A small masked image model, trained from scratch: depths [2, 2, 4, 2], trained on drawn small creatures on textured ground.
Rows from block 3, named by matrix and row number. Rows with one number belong to one channel. Each number is 200 + 30 x the weight over its row's rms, rounded and kept within 0 to 999. All counts start at 0. After the name is the row's rms in percent of the matrix's.
# convs0: first 3x3 conv (model.blocks.3.convs.0.weight, 112x112x3x3), inputs 63-71, a 3x3 kernel for each
# convs1: second 3x3 conv (model.blocks.3.convs.1.weight, 112x112x3x3, transposed), outputs 63-71, a 3x3 kernel for each
convs0.28,103,164,172,195,185,211,239,170,182,192,217,234,221,241,162,247,217,186,214,207,212,170,203,189,199,184,126,175,250,211,187,182,207,231,235,215,189,183,181,167,205,164,224,212,189,214,233,250,191,240,175,96,192,186,151,212,179,202,177,181,207,200,163,166,195,214,229,158,151,239,154,153,174,181,157,180,165,220,191,186,139,159
convs0.29,100,184,185,217,213,209,197,200,167,170,235,228,185,187,196,177,205,226,248,195,163,211,186,194,224,199,148,270,170,200,225,191,191,164,201,192,222,227,179,187,214,196,141,203,200,177,210,260,196,176,168,142,224,179,180,195,197,188,206,225,195,190,209,191,195,196,181,129,141,193,148,164,222,222,201,191,213,116,130,179,160,141
convs0.30,094,196,220,214,251,286,183,146,131,180,196,203,173,201,253,215,185,198,195,222,199,232,201,280,191,197,175,193,224,199,246,273,201,206,210,237,229,191,193,221,181,232,170,162,146,176,198,198,201,165,178,207,260,219,218,209,201,228,176,194,195,166,185,229,178,190,190,188,202,211,199,166,185,196,181,179,203,199,182,217,235,222
convs0.31,099,202,170,170,210,128,181,195,185,158,136,209,180,191,198,182,198,177,199,196,202,163,215,199,117,217,211,176,193,188,193,192,256,222,165,152,161,200,204,221,207,190,191,201,208,192,185,178,221,211,167,223,185,245,197,212,182,175,218,267,142,168,163,166,217,227,144,202,240,224,188,207,159,171,200,162,165,238,160,189,181,227
convs0.32,096,182,139,161,180,195,227,217,168,204,148,176,176,186,190,180,200,176,177,171,208,226,190,154,190,222,232,181,184,210,165,212,157,135,180,189,202,204,216,192,228,196,180,197,135,172,183,240,212,221,193,178,254,201,169,236,208,190,218,191,148,219,225,212,143,160,148,189,196,206,217,215,205,222,199,199,207,224,191,174,182,243
convs0.33,097,211,195,226,192,177,208,238,177,162,161,213,192,187,235,200,186,198,188,204,214,217,201,223,196,205,244,127,200,166,168,235,175,149,212,196,187,186,174,209,224,168,219,218,187,160,207,223,281,194,182,188,194,192,218,215,204,159,181,202,235,186,166,220,237,186,175,195,221,168,207,199,145,217,221,221,184,208,257,196,170,223
convs0.34,093,181,197,187,191,240,219,206,207,143,181,156,180,260,205,163,227,193,230,189,201,205,170,157,253,183,169,176,215,192,168,231,226,182,161,195,201,259,235,208,201,188,198,223,221,200,203,175,163,164,134,169,210,154,218,210,208,204,288,225,157,203,183,231,191,211,182,220,183,170,182,167,237,188,220,153,152,158,243,186,211,186
convs0.35,104,196,178,157,185,228,188,217,120,172,208,234,202,194,151,206,195,184,168,177,212,163,200,187,186,181,228,80,209,193,220,228,163,213,206,205,188,185,228,205,198,209,179,176,209,167,218,257,177,181,198,143,172,142,136,221,200,186,175,169,218,207,215,139,219,209,222,214,181,213,207,203,177,210,187,167,172,236,179,172,154,189
convs0.36,097,217,215,200,198,207,193,141,209,187,175,217,223,188,183,166,230,182,172,211,231,205,166,267,219,183,201,238,184,191,164,202,132,157,213,224,179,224,225,215,215,196,218,211,184,142,229,193,201,195,187,194,211,227,186,189,185,204,203,218,220,168,173,193,219,212,228,177,162,257,214,140,242,225,276,233,212,199,233,159,161,167
convs0.37,100,194,198,187,221,185,167,223,155,168,191,212,198,194,188,154,193,158,205,133,180,225,203,189,182,152,275,158,200,228,205,168,194,258,197,167,241,214,189,178,166,167,197,195,151,170,192,201,198,200,135,176,136,165,168,156,172,196,153,148,144,142,138,181,204,199,201,152,251,217,153,204,181,203,214,140,185,169,178,182,178,216
convs0.38,105,141,184,193,163,192,202,179,173,182,128,139,143,195,191,187,172,175,180,201,214,238,207,192,232,209,191,230,209,195,189,232,203,239,233,232,197,205,210,197,193,196,193,187,188,193,201,197,137,225,232,110,231,236,201,240,209,214,236,228,225,205,226,200,184,196,181,211,192,184,190,218,148,182,150,174,207,186,186,248,222,216
convs0.39,098,199,231,205,212,219,190,187,156,193,199,151,225,230,167,209,208,147,168,192,243,194,167,213,229,203,157,202,221,170,184,227,188,138,185,246,219,209,208,167,179,194,174,200,181,178,202,188,209,213,187,215,207,159,196,169,215,232,222,124,224,207,174,192,212,156,228,246,100,201,221,167,147,233,207,215,257,201,160,165,176,156
convs0.40,099,231,226,255,178,176,249,214,155,220,208,209,185,215,227,207,186,235,208,175,191,158,161,139,82,148,158,99,213,184,201,185,212,225,191,228,214,205,224,210,178,150,242,215,261,200,192,201,169,206,159,182,201,210,169,207,220,177,202,169,196,187,240,180,179,208,169,209,212,217,193,218,238,205,235,216,171,193,176,222,161,211
convs0.41,101,151,233,200,194,245,178,148,193,203,129,175,236,93,166,198,150,221,162,201,175,171,209,156,184,183,178,215,230,201,215,209,227,232,243,226,220,143,217,197,132,187,206,165,199,191,191,221,219,130,204,220,195,183,217,228,205,219,167,227,230,220,184,184,196,182,214,152,188,236,194,211,212,197,194,190,149,185,191,159,208,241
convs0.42,096,229,180,206,245,153,212,219,195,216,185,182,221,181,198,224,198,180,193,201,175,201,201,132,182,144,198,159,199,182,163,248,219,179,150,132,136,202,221,169,208,210,177,167,188,154,196,230,223,173,256,187,182,191,189,216,196,197,208,272,182,224,227,217,237,200,193,257,233,187,222,145,177,172,211,176,220,240,160,215,185,180
convs0.43,104,204,203,231,182,220,189,154,97,170,228,211,214,187,158,193,179,188,179,211,151,202,190,215,205,202,163,191,207,168,162,230,209,191,240,208,213,168,203,166,189,182,166,185,197,195,219,199,207,202,154,174,205,191,220,189,215,228,199,115,213,152,126,197,176,217,208,173,179,221,199,158,128,185,194,195,187,150,163,198,118,175
convs0.44,096,154,173,177,204,176,183,216,203,173,118,133,179,154,169,173,149,175,167,170,227,214,190,227,219,198,238,220,206,218,192,223,211,162,233,193,164,169,185,202,200,190,207,196,220,227,205,212,188,198,229,163,234,232,185,181,196,199,184,261,205,186,231,238,157,144,191,171,219,196,196,228,197,200,189,198,228,176,191,229,218,208
convs0.45,094,184,193,169,194,278,194,156,169,162,209,174,222,222,183,234,194,232,216,198,181,176,182,276,189,225,155,200,194,152,181,198,98,230,212,213,203,227,168,191,194,227,215,156,196,219,183,196,225,170,125,237,207,195,179,196,201,198,190,190,218,204,205,207,174,194,191,163,147,235,197,170,208,205,169,196,185,152,232,209,187,190
convs0.46,104,193,164,167,175,136,207,249,201,224,184,175,168,252,221,155,229,203,174,205,253,196,196,232,222,208,264,166,165,178,208,177,178,239,196,179,225,162,177,156,215,215,180,195,161,194,217,200,244,195,221,164,274,247,211,168,149,149,225,221,193,166,218,171,179,180,141,239,196,155,206,228,203,196,199,190,199,162,192,215,175,186
convs0.47,100,213,201,186,223,200,187,194,177,213,212,224,169,226,187,196,187,200,203,177,183,173,192,172,167,185,207,187,143,193,148,210,219,159,203,205,188,188,186,170,191,236,172,162,158,200,201,180,209,207,130,180,180,190,189,185,204,224,181,245,225,181,227,199,120,184,196,120,160,201,205,219,179,217,226,206,224,226,184,175,220,187
convs0.48,097,217,196,248,229,139,201,170,118,177,238,243,211,232,206,211,211,203,156,207,198,183,215,236,142,200,194,122,197,171,208,230,190,226,209,221,244,155,177,172,187,172,206,178,126,175,172,178,184,213,176,140,195,195,193,193,192,161,224,204,178,219,182,127,223,227,203,252,220,199,241,225,181,154,218,224,201,220,167,178,211,193
convs0.49,099,215,205,224,227,167,188,213,176,181,238,141,138,255,170,148,211,158,174,158,185,176,173,191,209,180,193,173,163,221,212,212,169,163,179,209,191,195,201,222,241,157,152,224,253,239,232,211,184,208,172,133,234,204,174,180,186,166,161,97,146,209,203,182,206,151,158,204,122,147,170,172,169,238,189,173,238,156,166,226,164,171
convs0.50,101,166,178,188,193,191,198,208,205,238,185,152,179,163,161,182,196,182,178,188,193,210,171,194,208,203,227,194,231,198,193,209,146,226,237,227,194,218,217,199,209,222,205,211,192,224,170,185,159,186,219,154,210,187,165,218,202,228,206,211,221,213,218,241,210,176,223,202,178,215,215,214,176,191,172,160,197,159,152,190,205,189
convs0.51,097,217,188,216,216,194,171,207,224,167,194,154,190,194,207,213,195,208,233,202,215,208,200,227,191,206,186,216,184,129,106,177,150,169,172,205,169,209,192,237,188,180,206,251,276,216,186,165,203,173,183,180,187,235,206,159,144,203,164,190,237,197,243,241,159,149,198,200,188,204,204,223,231,133,150,148,134,190,205,183,187,185
convs0.52,101,230,194,202,198,223,236,256,222,212,234,216,191,242,124,166,234,176,222,166,231,183,159,200,126,208,220,205,149,149,191,213,131,98,174,147,147,255,270,224,218,157,227,193,167,197,231,250,221,184,146,184,206,173,175,221,209,180,175,130,170,223,203,268,175,190,165,218,112,182,187,155,209,195,216,218,190,228,188,182,188,192
convs0.53,101,250,229,213,203,148,211,252,199,216,176,230,197,195,143,163,197,144,184,215,174,158,201,167,163,214,222,187,182,210,155,196,204,205,274,242,215,244,256,223,241,162,156,200,195,190,186,216,212,230,138,189,160,134,137,216,204,219,237,221,243,177,207,257,207,223,205,169,131,184,171,182,173,244,227,189,238,189,179,249,198,187
convs0.54,097,214,177,162,256,232,114,180,213,158,206,155,196,215,230,189,194,181,195,185,231,228,174,231,201,192,207,212,184,218,210,226,215,156,195,202,165,194,204,162,250,205,153,202,202,191,209,206,218,191,178,247,222,222,199,176,236,151,226,194,188,202,200,177,187,219,187,216,217,207,194,164,207,134,190,220,160,166,267,152,229,160
convs0.55,101,243,248,235,235,157,202,168,163,246,220,214,188,207,194,205,169,203,161,220,235,209,156,187,206,147,76,201,178,204,208,155,174,142,188,200,154,224,220,209,179,111,203,203,194,222,218,204,173,233,231,220,204,109,147,195,192,196,196,238,204,250,231,207,180,183,228,172,153,188,170,188,230,217,203,181,227,167,216,205,180,244
convs0.56,102,221,219,207,155,156,202,197,183,247,164,259,183,238,191,146,111,164,171,171,182,205,205,221,223,168,158,176,158,181,175,143,185,192,173,149,174,229,181,217,212,169,222,189,155,216,158,185,138,220,220,189,192,183,181,177,223,193,169,234,159,209,190,216,197,181,220,208,197,200,175,168,190,241,170,174,212,154,166,189,200,216
convs0.57,099,174,150,204,218,211,210,134,172,177,260,229,187,246,267,223,183,167,155,209,211,189,217,193,171,227,221,222,222,213,225,214,232,203,212,185,215,193,199,158,196,206,154,153,174,166,147,183,160,150,233,194,169,182,176,196,180,153,220,205,173,186,180,155,227,207,191,232,214,180,185,176,211,139,136,181,194,202,187,201,212,195
convs0.58,101,197,230,180,254,160,199,168,155,214,161,205,181,210,252,206,192,194,204,184,225,236,239,265,162,222,151,144,215,211,169,217,217,227,178,162,173,179,216,199,194,190,218,217,202,206,225,237,256,170,195,203,198,218,180,183,183,195,209,199,179,190,169,214,179,207,222,209,228,217,220,241,202,167,188,236,169,239,239,182,207,200
convs0.59,101,211,198,179,234,200,241,222,117,187,178,173,256,189,138,189,172,220,209,189,194,187,164,167,255,178,179,133,183,190,194,162,183,116,175,200,193,203,181,199,219,173,158,232,199,192,238,215,227,243,164,196,225,236,212,157,204,214,181,145,216,233,200,160,150,228,242,181,185,223,183,206,151,237,248,182,260,214,183,201,177,174
convs0.60,101,180,199,186,189,212,169,188,225,199,175,180,209,202,190,203,207,170,180,200,220,204,177,186,203,190,187,137,210,210,230,207,175,200,203,162,180,217,227,216,213,182,201,204,207,196,209,209,222,178,160,249,199,200,208,195,147,183,245,215,250,142,162,169,197,249,201,170,166,186,171,193,225,238,218,229,200,194,179,234,218,198
convs0.61,098,175,225,234,172,239,221,194,231,192,211,239,239,170,223,188,154,211,229,180,201,225,178,256,242,211,232,187,154,191,158,194,175,157,238,197,240,188,194,221,196,185,208,140,200,210,203,208,208,198,216,214,191,174,237,181,191,195,167,224,249,167,222,257,220,176,191,223,174,204,219,140,243,234,237,235,176,203,221,169,187,170
convs0.62,100,206,201,197,201,130,167,221,156,205,190,137,178,227,192,206,213,220,200,156,176,186,172,176,197,196,201,168,164,159,182,211,215,207,228,172,212,222,211,180,205,167,184,206,245,211,234,265,223,249,165,209,222,201,180,185,198,199,197,129,197,211,254,217,191,162,186,219,226,251,219,190,190,231,239,212,239,169,127,208,118,120
convs0.63,102,228,238,233,233,206,181,209,111,118,190,227,210,169,188,187,184,220,191,213,228,198,207,200,151,206,187,147,208,204,189,206,203,189,184,186,175,203,176,232,192,150,181,208,222,210,202,193,192,200,226,186,192,193,155,207,186,237,183,123,205,225,223,244,214,195,224,191,175,230,206,191,196,173,195,247,195,255,266,159,166,209
convs0.64,104,236,231,201,239,174,187,221,82,126,243,166,166,207,243,209,214,190,170,146,187,224,174,216,198,147,244,131,190,204,155,198,236,176,230,213,229,205,200,199,214,208,161,262,222,159,202,207,190,178,172,182,201,168,102,194,204,187,182,193,215,179,240,232,209,165,198,225,191,206,196,206,238,261,202,163,217,193,254,200,192,136
convs0.65,098,212,225,230,162,176,142,222,251,175,169,155,218,191,214,195,185,200,219,200,175,202,239,211,231,209,145,232,191,122,166,172,208,185,226,260,263,186,147,222,146,137,193,229,248,187,202,194,223,192,192,207,232,184,210,161,164,207,197,229,215,192,197,209,159,195,227,181,196,257,199,208,241,250,204,210,147,185,210,192,232,193
convs0.66,100,170,162,189,210,172,195,203,199,173,190,103,156,253,214,175,236,208,175,187,217,164,201,182,221,218,189,191,189,166,198,187,225,196,244,204,213,191,168,158,190,160,130,238,259,213,184,172,206,206,148,181,166,202,196,202,188,198,195,173,177,229,235,205,227,165,212,186,107,129,239,183,186,186,201,185,175,157,200,203,168,167
convs0.67,098,226,246,197,215,268,171,202,232,198,206,288,250,181,231,156,173,179,161,173,197,129,202,252,188,189,201,167,142,203,160,171,169,265,216,214,198,205,199,173,188,223,239,147,157,158,210,235,178,225,143,211,159,207,168,227,233,249,193,195,218,193,172,194,192,222,185,176,206,251,234,189,185,224,233,251,235,196,221,174,149,176
convs0.68,097,213,169,171,227,230,153,222,246,178,212,187,215,180,222,195,162,235,160,222,237,186,214,189,195,228,179,161,188,164,176,214,150,182,208,185,208,202,197,210,276,223,181,229,212,163,215,228,241,214,167,159,236,177,165,178,237,189,117,212,253,145,155,280,227,197,189,255,212,202,191,211,172,250,198,174,254,237,129,158,243,167
convs0.69,098,195,157,181,244,184,172,210,221,208,187,156,130,215,262,177,227,249,193,205,179,163,178,153,180,182,142,201,171,131,185,202,238,182,207,200,197,191,205,185,209,245,180,195,265,236,200,191,221,228,245,167,221,222,205,170,173,128,236,215,131,209,285,198,219,166,136,212,166,142,212,226,148,173,193,176,202,200,160,191,226,199
convs1.28,104,210,169,212,227,224,197,209,214,210,220,187,194,201,173,211,215,197,204,158,131,168,172,195,208,173,199,219,202,170,191,227,145,146,235,162,212,225,201,231,180,194,218,210,224,202,213,228,182,177,156,232,223,197,155,224,207,211,225,199,201,244,245,186,229,200,169,233,177,186,217,207,217,242,232,214,202,182,226,243,236,230
convs1.29,094,214,234,209,209,191,213,254,230,219,212,168,169,214,194,245,216,231,219,218,186,186,141,210,185,188,186,203,214,178,238,222,164,207,232,238,219,197,205,197,200,211,202,209,212,191,214,189,230,242,173,139,247,231,201,254,191,171,232,244,164,227,199,196,263,209,171,301,243,198,279,200,194,229,194,178,242,150,134,260,191,218
convs1.30,100,199,171,183,171,167,211,171,212,203,184,223,212,187,201,184,189,204,174,231,161,178,226,259,247,179,145,200,225,220,220,182,187,194,230,244,229,209,170,169,200,237,161,156,218,212,184,230,243,187,201,181,190,238,190,194,148,194,195,197,198,213,265,194,204,191,182,220,235,163,190,178,222,147,174,167,125,191,175,165,153,173
convs1.31,100,227,227,175,186,192,174,213,206,274,162,218,226,181,232,236,191,243,176,201,159,166,208,123,208,178,209,213,226,194,205,236,247,186,146,190,195,199,218,204,209,182,200,165,218,229,191,243,221,235,204,240,204,243,262,197,178,211,196,206,216,189,180,215,192,184,173,192,258,303,150,197,232,224,157,178,178,194,151,176,215,267
convs1.32,103,177,159,224,186,152,212,206,181,180,212,240,213,163,185,187,167,194,178,153,175,159,235,205,187,214,207,252,214,260,246,201,170,196,164,109,177,216,181,231,217,182,209,165,153,166,190,225,223,217,214,253,178,188,168,200,198,225,212,203,203,158,150,207,211,269,246,178,217,254,184,141,216,195,192,228,212,170,193,164,112,121
convs1.33,103,179,203,229,198,227,240,205,188,179,200,266,195,194,216,185,171,253,225,183,238,194,214,202,215,228,180,196,186,231,211,123,167,228,158,120,205,209,235,225,212,165,209,192,159,226,201,238,249,178,196,205,212,220,236,214,195,206,201,179,176,160,157,213,254,254,192,213,229,168,232,246,209,203,144,217,202,167,197,219,166,128
convs1.34,094,181,198,200,217,214,210,212,236,207,190,175,209,192,177,255,218,204,229,222,171,183,208,201,146,212,195,200,269,215,186,199,220,149,229,201,193,228,219,215,241,201,184,234,141,180,230,175,217,263,153,201,234,191,240,211,216,214,159,177,231,203,244,222,209,172,224,237,187,219,255,240,231,213,173,216,234,193,164,273,208,141
convs1.35,097,216,199,203,213,210,227,211,156,213,216,204,230,208,203,231,177,197,178,107,242,193,180,204,221,190,221,204,139,200,173,206,141,249,245,262,185,226,233,221,258,174,284,210,222,152,199,232,193,172,204,228,163,249,214,216,249,190,237,208,233,232,260,213,205,182,172,229,179,233,200,205,170,174,251,210,209,236,216,161,209,199
convs1.36,104,168,209,203,241,213,230,233,225,279,209,183,188,197,216,202,164,186,174,176,192,239,205,201,238,189,136,206,200,190,186,161,207,124,165,173,143,210,204,195,224,202,206,193,223,213,171,237,211,194,193,188,238,248,234,189,236,216,215,237,216,260,226,179,194,191,171,169,214,265,172,193,171,166,197,216,218,196,261,246,258,261
convs1.37,099,236,237,266,226,197,168,212,155,196,202,163,164,186,179,168,189,254,198,230,295,171,222,198,213,207,229,231,180,190,234,237,221,217,189,186,177,195,244,210,191,238,153,174,185,187,154,231,198,187,232,145,251,172,233,260,253,176,255,194,161,189,170,185,232,249,170,229,274,189,202,182,214,201,221,257,220,233,193,240,175,212
convs1.38,092,155,146,146,189,189,179,191,196,191,233,229,252,239,250,259,219,290,258,133,166,143,156,173,150,139,172,191,255,239,215,254,207,238,290,232,250,198,181,191,206,160,183,187,150,164,219,191,194,218,180,197,216,195,156,203,179,175,197,162,175,193,152,182,258,250,247,244,209,221,286,235,223,177,148,147,219,192,193,213,188,212
convs1.39,103,192,236,207,223,224,237,208,218,226,197,244,211,194,223,186,174,207,265,212,207,148,215,214,229,194,168,242,178,146,215,182,198,114,216,179,175,214,203,199,221,238,203,221,280,265,185,191,231,245,237,225,285,283,191,199,183,190,273,201,167,242,255,141,256,220,190,232,234,214,163,166,270,236,239,189,238,235,235,264,221,257
convs1.40,103,208,143,219,181,79,203,208,145,217,194,191,188,185,229,200,196,137,166,162,168,226,215,118,215,233,240,197,220,205,250,182,159,236,183,209,208,190,241,228,203,201,226,200,231,223,177,179,202,174,191,192,196,157,210,199,190,194,194,218,190,210,252,214,160,195,212,178,194,212,180,181,247,212,241,259,211,195,207,209,161,195
convs1.41,092,189,195,213,157,207,250,207,180,224,206,215,227,211,173,268,185,197,247,144,167,196,123,162,250,150,116,217,222,213,179,203,175,172,242,168,214,189,203,219,219,196,235,210,185,217,189,229,257,226,234,284,209,234,241,186,213,247,203,204,221,165,167,234,181,203,245,211,200,190,230,219,182,204,219,224,201,185,220,177,138,198
convs1.42,091,206,195,225,226,170,176,218,153,214,244,185,204,241,222,264,218,162,214,203,227,244,224,204,158,192,185,236,170,210,227,121,235,223,128,166,207,186,156,200,198,230,192,191,177,187,182,217,208,145,216,211,135,217,225,226,145,241,146,170,162,216,231,281,173,181,154,157,167,199,226,193,213,213,192,181,192,189,202,157,186,187
convs1.43,108,184,191,171,180,182,199,203,192,185,183,209,219,216,183,179,213,153,240,185,162,212,170,190,190,214,203,226,188,180,263,253,247,200,240,199,190,227,237,211,164,212,130,179,200,219,215,218,164,188,159,146,232,202,226,238,192,239,217,149,169,210,201,207,276,202,207,214,194,243,237,177,224,238,233,226,208,196,184,243,217,201
convs1.44,107,182,175,167,175,181,189,194,201,209,244,195,176,188,157,128,187,207,143,144,181,160,168,177,205,157,192,224,218,275,198,275,244,175,233,195,185,209,205,210,199,209,181,187,171,185,188,161,182,190,168,185,188,144,149,199,209,250,214,220,204,210,178,196,251,236,220,332,247,132,263,182,179,185,160,147,228,159,157,261,213,190
convs1.45,100,139,125,223,219,241,231,222,217,216,223,201,186,166,211,247,199,257,216,169,200,198,238,246,176,188,167,205,167,191,204,166,145,188,178,217,168,215,197,221,185,249,197,192,194,196,183,198,193,233,247,117,160,242,237,219,197,208,206,206,238,163,231,239,211,222,171,217,205,266,179,189,183,168,204,211,242,174,271,233,256,211
convs1.46,097,205,218,151,185,159,144,225,194,228,199,205,217,210,153,205,226,273,203,287,76,178,208,109,222,207,221,182,207,233,174,211,225,175,206,197,190,208,202,196,225,154,202,226,189,154,206,191,186,225,237,206,221,238,180,199,259,204,222,216,206,249,237,241,225,168,148,199,244,215,202,197,235,203,236,236,237,196,193,216,183,190
convs1.47,105,238,202,213,193,180,129,212,181,217,214,225,199,254,243,184,236,227,166,250,248,207,163,105,137,243,240,214,204,167,205,192,213,154,206,193,162,188,174,203,214,232,194,207,183,186,195,187,219,174,171,183,197,234,267,213,178,212,208,211,259,234,201,248,188,139,154,211,206,243,208,224,202,195,197,195,167,167,135,226,226,229
convs1.48,102,202,229,201,191,229,189,185,210,173,202,202,209,200,181,175,195,215,161,228,182,200,262,146,192,206,207,189,169,210,191,188,212,163,152,209,144,203,192,192,191,146,195,204,238,229,221,229,243,159,168,229,189,203,224,235,229,195,158,146,168,213,168,174,177,140,123,202,173,160,174,179,204,247,213,190,235,190,176,208,183,190
convs1.49,097,215,164,233,223,195,228,190,99,175,193,182,215,176,250,241,173,167,127,197,199,157,238,221,138,214,230,221,201,206,253,187,226,210,219,166,185,192,223,170,257,217,208,216,205,166,220,227,181,256,183,208,271,191,199,189,207,192,249,229,200,221,240,205,241,193,221,238,201,243,192,206,250,225,210,166,287,222,176,245,200,192
convs1.50,092,162,142,159,160,159,139,170,190,157,221,245,264,215,202,265,213,249,274,166,183,134,180,215,186,158,225,215,257,254,241,244,191,206,254,181,221,214,189,200,216,192,193,190,174,188,207,206,202,180,205,228,203,210,153,190,209,221,232,202,193,202,146,193,229,275,263,243,216,243,261,163,181,185,211,209,196,159,182,189,161,196
convs1.51,099,173,208,181,185,134,168,170,138,202,211,206,199,224,195,204,241,187,250,264,224,226,156,203,190,203,221,219,209,221,167,164,160,146,197,197,178,208,218,204,197,174,168,188,266,242,200,229,163,222,215,205,187,213,239,232,234,200,206,190,213,211,220,201,235,194,203,195,182,159,208,186,227,204,210,160,204,219,208,179,219,176
convs1.52,097,207,215,214,218,219,226,226,185,214,191,212,216,167,176,234,198,220,182,212,213,180,208,285,195,166,229,215,174,189,203,162,212,192,145,183,167,222,259,211,256,272,236,170,168,195,239,261,183,236,234,184,221,228,193,253,245,251,200,192,185,208,217,232,191,241,164,154,142,192,182,207,236,222,242,182,212,247,252,203,233,209
convs1.53,097,210,201,214,212,167,211,225,214,229,165,187,178,118,202,203,215,291,248,199,173,189,139,185,140,203,191,186,248,201,257,262,237,259,264,245,270,218,221,226,235,198,272,189,178,222,215,212,196,281,204,279,222,204,222,204,211,200,216,206,210,186,156,192,211,179,201,216,207,198,221,243,195,207,233,256,216,162,201,217,208,193
convs1.54,100,191,222,209,174,173,268,220,268,253,184,191,191,233,230,221,200,219,228,230,210,159,218,211,151,216,198,204,230,210,238,218,228,118,170,192,118,194,207,199,192,218,236,193,225,208,196,223,219,233,260,190,210,218,176,191,203,182,154,169,211,260,276,241,208,212,189,232,230,220,229,308,206,169,152,211,262,144,187,277,284,153
convs1.55,104,201,244,256,230,202,178,173,213,209,180,148,163,198,195,220,173,177,214,229,144,116,207,232,129,211,186,199,228,203,167,212,214,153,225,235,222,243,251,210,230,201,171,211,222,228,210,187,161,243,222,228,192,227,188,237,168,149,223,212,178,243,226,213,195,169,266,202,175,203,219,217,213,187,191,186,242,209,185,248,193,191
convs1.56,094,193,197,231,184,169,187,205,211,202,193,208,203,160,249,219,224,249,186,163,140,194,244,220,203,215,235,245,159,163,155,189,183,165,233,213,168,227,167,185,220,187,206,223,170,197,189,205,174,181,150,165,221,217,213,227,231,188,217,213,164,209,213,218,208,174,212,202,162,244,240,223,231,195,193,200,205,178,219,235,162,180
convs1.57,102,223,257,184,202,246,174,177,203,181,206,230,225,207,246,210,240,207,184,207,112,199,227,60,197,218,172,204,165,179,202,181,207,220,165,204,206,180,194,209,189,167,234,152,209,238,206,210,197,181,173,194,193,226,238,234,197,231,215,218,260,243,242,214,234,176,163,222,207,182,225,198,176,211,257,239,205,239,227,199,237,239
convs1.58,094,222,213,241,194,168,237,201,230,249,167,174,221,188,234,242,227,251,234,233,184,223,247,194,226,278,197,202,192,192,239,164,200,155,186,192,268,196,202,229,218,221,199,193,201,193,215,213,215,197,205,230,217,222,221,206,190,236,187,209,240,203,192,212,195,220,198,167,183,202,200,200,206,171,162,208,153,127,181,157,67,154
convs1.59,098,217,237,209,196,244,148,178,185,217,180,212,195,205,218,205,186,199,253,247,208,209,261,134,174,259,233,204,215,186,239,221,237,163,177,213,246,223,177,208,215,220,193,190,217,262,214,187,177,169,167,204,193,207,221,199,197,200,224,135,206,213,218,175,259,195,183,255,146,199,179,184,168,208,211,230,180,182,209,246,181,209
convs1.60,104,180,187,219,181,211,191,196,202,198,178,162,189,211,205,235,213,257,237,155,108,127,201,191,170,205,222,181,210,216,195,214,189,185,209,218,185,190,185,197,186,223,209,202,228,200,187,213,246,155,157,201,196,216,235,174,114,196,210,202,238,185,154,206,173,198,171,155,193,192,249,215,224,243,260,194,202,194,154,231,248,212
convs1.61,110,218,190,175,254,214,190,249,232,190,189,200,232,183,215,207,210,161,226,189,193,255,168,196,232,190,221,203,218,208,197,190,180,145,182,210,156,203,200,173,184,202,200,200,235,191,201,219,157,207,192,151,187,189,172,206,186,204,224,199,264,205,227,248,115,193,238,138,207,192,136,212,160,209,166,151,272,189,195,259,223,209
convs1.62,105,179,145,184,152,115,180,137,64,166,178,219,231,243,233,168,214,190,224,181,156,193,202,186,176,190,205,192,227,214,253,212,184,208,237,134,163,208,199,215,201,204,182,221,219,228,171,186,186,207,221,221,184,198,223,160,196,208,186,161,175,182,258,218,192,173,174,197,219,238,184,197,221,193,224,180,211,187,195,162,123,166
convs1.63,110,220,208,170,205,172,219,194,217,214,209,226,185,213,217,140,173,229,183,111,211,196,172,211,170,201,272,202,171,198,200,184,199,179,256,174,244,247,198,232,228,216,228,270,256,250,203,181,216,217,226,213,207,193,190,217,200,242,179,183,227,255,244,248,215,216,217,232,156,194,183,196,201,178,184,263,190,208,209,172,215,265
convs1.64,096,218,196,248,204,174,217,184,168,259,181,138,178,207,216,230,197,195,161,221,209,186,263,217,198,213,208,195,153,229,164,210,234,216,207,183,187,243,242,207,234,186,215,210,211,172,182,223,204,207,194,195,229,218,220,213,258,181,237,190,212,193,211,262,212,178,183,172,141,223,198,224,184,201,214,261,233,177,166,237,194,210
convs1.65,092,184,192,195,172,190,188,186,175,192,195,190,215,189,160,233,223,194,257,209,268,195,183,175,189,221,229,212,220,216,232,201,202,199,203,177,184,196,214,204,230,203,274,217,285,333,174,230,190,162,200,211,180,210,283,210,221,200,203,245,273,200,229,226,217,228,192,240,228,199,195,184,185,187,168,180,196,198,200,201,216,207
convs1.66,095,204,204,194,230,215,217,198,161,189,176,244,237,229,208,166,241,182,269,193,158,141,210,217,160,206,218,211,200,218,232,162,176,208,187,151,191,196,194,197,218,174,195,229,251,277,208,191,215,212,175,201,224,217,204,215,174,182,292,235,217,231,259,239,202,201,216,182,211,208,215,245,226,225,194,191,249,225,206,237,216,218
convs1.67,093,237,168,193,201,148,222,213,253,242,192,174,181,206,228,242,221,198,175,240,150,212,197,194,255,206,163,206,209,220,210,219,199,168,173,230,172,185,197,203,235,233,205,147,167,156,153,245,213,190,189,124,203,234,207,203,216,218,184,185,216,200,199,202,162,169,215,203,213,255,213,213,195,220,240,244,239,202,207,239,224,297
convs1.68,104,172,181,227,209,234,180,195,210,159,197,229,200,216,204,187,204,199,227,201,241,195,190,240,197,205,244,231,187,118,203,195,137,146,206,186,220,198,206,227,180,170,214,197,226,187,186,215,247,214,206,212,241,191,201,225,229,178,214,197,208,236,194,180,246,239,203,228,239,189,226,217,203,182,214,207,182,235,226,182,143,214
convs1.69,092,218,247,225,191,161,187,208,181,182,202,215,220,179,151,211,219,223,216,271,148,232,221,214,232,213,208,220,224,248,246,191,157,219,188,176,176,196,209,195,191,219,179,215,229,192,160,223,220,189,223,206,200,228,237,213,230,218,201,209,231,220,244,212,197,229,207,150,204,254,204,248,231,239,250,222,255,258,232,228,240,271